config = dict(
    arch='convnext_v2',
    model='image classifier',
    dataset='dead-leaves pictures: piles of overlapping shapes',
    train_examples=145000,
    image_size=48,
    crop_scale_min=0.8,
    horizontal_flip=True,
    targets=['shape'],
    num_classes=20,
    isotropic=False,
    norm='layernorm',
    activation='gelu',
    mlp_ratio=4,
    inner_norm=False,
    moe='top_k',
    num_experts=16,
    moe_every=2,
    expert_mlp_ratio=0.25,
    experts_per_token=2,
    shared_expert=True,
    patch_size=[2, 2],
    depths=[2, 2, 5, 2],
    widths=[64, 128, 256, 512],
    kernel_size=7,
    label_smoothing=0.2,
    loss='cross_entropy',
    residual_init='scaled_by_depth',
    optimizer='nadamw',
    lr=0.0014,
    beta1=0.85,
    beta2=0.98,
    eps=1e-08,
    steps=14900,
    batch_size=256,
    epochs=26.3,
    lr_schedule='cosine',
    final_lr_fraction=0,
    warmup_steps=440,
    weight_decay=0.1,
)
Rows from block 2 of a small image classifier, named by matrix and row number. Rows with one number belong to one neuron. Each number is 128 + 24 x the weight over its row's rms, rounded and kept within 0 to 255. All counts start at 0.
Before each neuron's rows are labels from the 100 images, of 14848, where the neuron reaches its highest value: "strongest on" is what is common among them. Only what is clearly more common there than usual is listed. The data: dead-leaves pictures: piles of overlapping shapes. In brackets: how many of the 100.
# fc1: MLP up (model.blocks.2.mlp.fc1.weight, 512x128), inputs 64-127
# fc2: MLP down (model.blocks.2.mlp.fc2.weight, 128x512, transposed), outputs 64-127

strongest on: large pieces (84)
fc1.359 [112 112  97 107 153 133  96 154 141 180 115 154 112 159 122 119 127 119 140 104 107  84 122  91 129 150 127 146 122  84 135 150 135 124 135 124 128 106 157 148 178 165  89 130 151 136 127  78 133 138 119 124 111 123 129 104 104 146 122 103 124 145 176 138]
fc2.359 [141 135 153 135 137  79 115  98  92 119 128 117 129 131 114 124 132  61 177 137 142 138 151 125 150 129 145 142 110 109 120 113 162 134 165 126 116 135 161 147 172 154 127 141 121 145 110 105 132 111 152 140 153 116 160 118 165 124 137 133 162 171 122 116]

strongest on: flower (98)
fc1.130 [108  95 155 134 134 176 144 133 106 123 116 117 128 181  93 127  76  94 128 126 124 118 108 145 132 143 121 101 119  81 130 135 133 172 118 127 130 146 116 160 114 117 110 129 131 139 129 135 117 144 117 151  85 151 130 106 157 145 171 131 166 152 122 119]
fc2.130 [142 148 122 156 143 140 118 112 103 105 112 131 129  94 125 141 124 151 150 143 109 138 166 157 150 161 127 142 167 163 143 161 151 165 146  94 140 135 120  99 112 133 125 128 102 132 158 129 114 117 141 145 157 126 129 127 133 145 174 136 129 134 125 141]

strongest on: cross (26)
fc1.236 [139 152 113 111 145 120 164 158  62 112 109  91  87 130 102 136 104 166 137 116 145 133 119 141 150 127 101 135 177 137 148 140 140 133 110 167 124 147 122  80 137 160 138 112 128 141 129 145 119 129  98 109 110 127 116  99 181 127 135 138  94 135  97 114]
fc2.236 [116 110 139  88 145 120  86 110 144 138 174 140 127 118 133 121 103 146 122 140 101 112 106 124 114 107 113  97 138 152 129 145  85 120 120 165 162 180 136 124 106 141  78 126 118 124 106 164 108 133 122 155 104 115 138 175 137 104 105 100 159 127 121  88]

strongest on: flower (88); small pieces (67)
fc1.168 [118 139 145 137  95 160 142 140 101 159 121 129 126 173  80 132  69 131 112 109 118 122 110 130 144 164 150 145 108  97 131 116 140 150 125 137 125 134 114 155 114 109 110 135 139 129 166 129 139 164 122 166  90 174 131 125 148 132 162 127 138 127 141 155]
fc2.168 [137 143 127 140 154 117 101 110  96 118 104 122 147  97 126 124 110 155 150 137  99 117 150 176 132 140 108 133 164 175 139 185 129 166 147 109 151 161 102 116 118 146 108 136 118 126 153 133 108 120 147 147 159 103 126 141 120 139 162 137 128 141 142 134]

strongest on: flower (31)
fc1.472 [ 97 136 113 154 170 126 141 145 122 132 117 101  85 147 163 145  89 142 118 131 156 136 168 108 135 128 113 114 117 122 101 118 133 110 124 126 114 124 200 108 136 129 120 139 164 170 181 129 122 105 107  95  99 153 124 120 135 120 169  97 114 102  70 103]
fc2.472 [192 121 121 140 137 105 128 126  98  97 137 140 141 111 119 128 118 102 170 154 156 143 127 130 154 157 115 121 119 110 163 138 138 171 155 123 124 151 158 134 123 109  98 128 106 161 105 109  96 133 122 133 114 144 156 125 143 124 137 139 139 112 118 153]

strongest on: flower (67)
fc1.163 [ 99 139 124 162 126 127 146 123 105 118 112  92  87 118 103 122 109 151  86 124 133 118 171 122 125 153 103  55 154 128 103 161 134 157 147 128 122 154 145 112 122 132  99 158 147 147 179 143 136 128 115 161  92 172 134 125 112 120 145 138 120 103  85 164]
fc2.163 [168 117 137 134 161 111 120  92  98 126 142 127 114  99  98 108 125 117 148 169 140 162 146 142 135 155 120 114 129 116 149 172 135 139 152 125 139 157 140 136 113 141 100 154  88 112 125 126 108 162 101 148 113 133 163 137 124 144 149 114 156 115 117 141]

strongest on: triangle (26)
fc1.81 [107 159 174 119 138  96 140 125 124 101  92 104 110 124 142 149  99 150 125  90 103 139 160 105 146 153  87 135 151  96 141 154 136 184 133 175 126 187 151  80 104 130 153 123 135 136 148 137  99 155 127 124  74 141 111  88 169 145 162 127 168  89 111 140]
fc2.81 [137 139  91 131 134 153 134 121 161 135 124 162 146 126 147 105 150 146 107 121 110 110 106  88  61 143 126 122  80 127 143 123  90  73  95 159 162 157 130 167 139 149 168 129 122 150  93 137 169 139 133 139 140 112 130 122  90 135 114 134  91 140 130 170]

strongest on: triangle (25)
fc1.375 [ 80 162 126  83 112 102 152 136  45 161 145 109 139 118 128 106 141 153 117 154 105 125  90 100 130 163 135 143 121  79 147 114 133 106 123 108 124 132 141 102 128 115 139 134 128 145 113 106 166 127 120 146 143 121 125 131 111 157 124 114 172 127 102 104]
fc2.375 [143 108 132 152 173 161 136 146 163 125  89 118  95 149 125 145 132 154 146 118 139  86 162 147 123 122 112 128 124  90 121 137 134  97 118 131 129  85 141 152 131 125 212 118 134 108 175 157 150 147  99 125 141 112 123 119 101 157 134 108 108 139 137 130]

strongest on: triangle (25)
fc1.107 [163 138 120 103 119 103 116 133  84 165  55 128 109 143 111 132 135 143  96 129 120 136 102 131 154 160 153 148 124 149 144  74 155 128 128 112 134 199 130 165 148 148 149 142 129 118 145  94 128 118 127 144 119 130 168 122 181 114 168 133 156 108 113 130]
fc2.107 [129 103 114 128 111 142 103 110 120 154 157 144 126 118 109  92 108 115 104 131 137 128  89 145 121 144 135  75  91 154 154  91 116  95 142 144 127 141 151 158 148 109 133 155 135 140 178 137 155 125 126 155 105 140 115 141 107 105 106  68 133 130 121 107]

strongest on: large pieces (82); circle (25)
fc1.128 [130 161 133 141 112 157 145 126  85 112 139 142 145 131 122  96 103 141  96 116  90 112 157 103 109 108 126 142 147 143  90 124 118 189 158 141 158 141 136 130 148 127 114 164 154 147 129  74 155 104 128 141  65 162 143 105 122 145 124 110 133 140 139 152]
fc2.128 [125 156 140 119 152  95 124 131 107  73  67 150 132  91 150 117 155 103 145 106 129 175 127 125 150 134 149 135 103 139 115 112 123 133 157  91 118 136 102 126 133 142 121 157 147 163 137 110 154 111 165  93 169 125 149 114 138 151 154 136 165 172 131 134]

strongest on: ring (34); gear (30)
fc1.510 [139 145 143 107 123 102 134  96 123 139 145 111 116 117 139 104 143 152  87 130 134 119 101 121 157  96 146 109 149 157  97 117 157 104 154 134 175 142 124 166 149 154 120 112 128 129 130 133 129 107 108 147 119 157 159 111 124 172 168 131 146 113  97 105]
fc2.510 [151 142  89 110  90 149 119 162 125 130 142 114 144 115 153 116 125 129 106 142 130 155 127 103 134 154 141 148 177 134 140 126 120 187 138 116 116 155 157  93 114  92 110 150 108 143 135 124  93 121 153 125 113 159 104 132 111  90 115 115 112  74 120 164]

strongest on: flower (44)
fc1.195 [129 123 135 119 165 101 156 126 137 105 122 103 114 163 166 154  85 139 133 171  98 118 149 127 139 141  96 105 117 159 112 158 149 146 123 155 162 181 144 147 131 160  93 126 125  97 157 148 129 174 119 145 120 111 118  83 167 151 175 128 117 137 138  97]
fc2.195 [ 98 160 126 138 115 159 117 185 140 127  85 127 131 127 165 127 104 125 153  83 119 117 136 156 103 111 123 117  92 132 127 105 113 115 128 105 111 136 122 156 141  93 128  92 139 127 142 112 133 140 121  96 124 100 101 109 101 152 140 147 107 146 144 124]

strongest on: triangle (29)
fc1.76 [137 157 130 140 141 101 121 121 108 111  87 150 110 129 113 111 102 150 141 136 113 113 129 139 115 132  91 101 144  89 129 115 125 190 154 151 165 199 126 132 140 142 156 125 146 168 114 137 162  95 111 146  97 109 160 166  99 138 162 137 150 117 135 165]
fc2.76 [121 155  87 124 133 100 126  87 122 107 125 115 149 114 132 106 144 136 129 128 119 157 114  92 139  86  95 109  93 149 127 116 151 123 127 144 125 129  84 143 123 162 125 142 166 138 137 112 156 131 129 147 164 130 108 141 114 142 114 158  91 145 144 102]

strongest on: ring (39); crescent (35)
fc1.27 [145 161 118  96 127 127 117 106 147 151  95 167 124 158 106 144 138 155  91 121 117 109 111 130 155 149 128 158 158 156 111 118 132 149 176 119 141 144 128 170 150 169 121 117 107 143 160 123 118 136  79 166  92 147 141  95 108 112 191 124 124 103 121  97]
fc2.27 [128 153 136 132  84 138 144 166 147 110 148 138 113 106 123 122 113 140 104 130 123 106 142 139 146 141 164 121 147 123 137 107 119 142 146 101 111 147 192 114 104  74  81 101 114 143 141 133 117 131 160 103 127 169 136 124 126 128 119  94 180 152 106 113]

strongest on: flower (29)
fc1.116 [127 100 147 131 137 150 162 129 110 153 132 159  96 192 103 170 127 103 100 118 154 107 102  76 131 167  95 102 163 109 149 114 137 162 129 127 126 160 148 139 100 110 109 121 166 130 111 137  83 155 134  93 163 142 130 136 170 109 128  85 159 142 120 119]
fc2.116 [ 77 152 158 152 116 128 162 167 113 116  99 122 128 113 105 155 130 147 150  99 109 100 122 161 159 129 144 155 177 126  93  91 154 130 131 103 124 117 146 102  92 110 112  80 121 125 100 155 148 124 157  94 166 115 111  77 132 119 144 107 120 158 113 160]

strongest on: ring (37); gear (29)
fc1.207 [146 148 120 117 107  93 100 121 108 153 100 188 128 134 105 147 113 158 138 122 129  96 129  94 132 174 164 156 115 129 127 160 139 126 166 149 140 170 114 115 166 162 145 121 118 105 153  77 104 118 123 159 136 109 143 158 118 133 123  46 154 132 105 173]
fc2.207 [103 136 129 136  98 147 183 179 109 100 100 161 157 125 149 161 123 146 105 102 124 130 117 115 147 125 165 169 134 128 125 118 128 169 125 110  92 128 122 124 136  86 135  98 159 134  88 105 116 154 165  87 147 169  65 114 114 151 130 145 101  99 136 131]

strongest on: large pieces (81); flower (61); star (28)
fc1.9 [ 80 107 127 136 162 166  89 172 132 161 130 135  54 140 116  95 135 101 148 142 181  96 104 129 131 131  97 105 134 149 126 112 118 150 115 166 112 125 114 151 128 154  87 119 125 145  92 137 148 115 104 116 114 123 138 139 135 163 118 118 153 165 164 148]
fc2.9 [116 139 113 134  74 131  94 132  93 168 135 146 111 100 129 154 105 118 150 112 116 111 142 148 157 144 109  91 158 152 136 132 156 114 156 116 143 102 165 144  74 120 124 141 119 133 159 138 100 121 155 111 113 130  82 112 109 118 146 105 131 156 141 142]

strongest on: flower (47)
fc1.40 [ 88 152 104 140 131 127 140 130 133 110  99 115 114 141 108 178 150 126 127 130 140 145 135 147 156 128  97 159 113 140  86 164 120 179 184 102 128 175 114 155 157 120  88 144 163 169 169 134  96 165  98 108 118 149 105 119 146 171 176 165 122 123 182 148]
fc2.40 [139 151  92 139 158 158 128  91  99 149 115 145 137 127 113 143 138 118 120 159 118 166 130  91 118 121 100 147 124 122 151 110 143 123 154 137 126 116 117 159 141 139 166 173  99 116 130 115 148 115 134 162 151 127 125 122  88 102 133 144 120 126 134 130]

strongest on: ring (26); crescent (25)
fc1.484 [122  89 115 132 120 109 120 109 124 150  83 179 133 180  99 150 117 161  99  99 118 135 138  92 152 167 131 102 160 130  95 152 119 158 151 156 125 131 130 155 124 110 130 134 168 108 125 131 140 120 106 155  72 156 160 128 134  97 135 109 117 139  78 169]
fc2.484 [111 169 166 139 107 123 160 127 142 134 112 139 112  80  93 100 105 142 149 131 112 127 146 171 122 147 134 128 174 127  97 124 130 110 107  89 106 172 138 125 149 116  72  73  93 119 113 149 126 110 136 131 134 153 119 111 129 178 166 111 130 165 122 152]

strongest on: ring (42)
fc1.23 [128 142 115 112 136 112 110 113 148 150 143 129 116 134 113 154 112 157 123 139 117 146 143 135 158 165 169 157 102  87 110 112 183 124 150 177 138 163 145 138 133 150 136 131 127 143 118 115  94  85 109 111  99 112 119 126 128 168 151 147 142 151 111 169]
fc2.23 [144 139 136 108  79 137 130 176 123 171 143 120 155 128 139 115  98  99 114 116 135 186 116 122 137 141 123 142 145 119  98 108 107 109 114 131 126 154 155 122 130  65  96 140 121 157  85 122 104 124 107 115  88 146  91 110 104 125  93 120 106 136 101 160]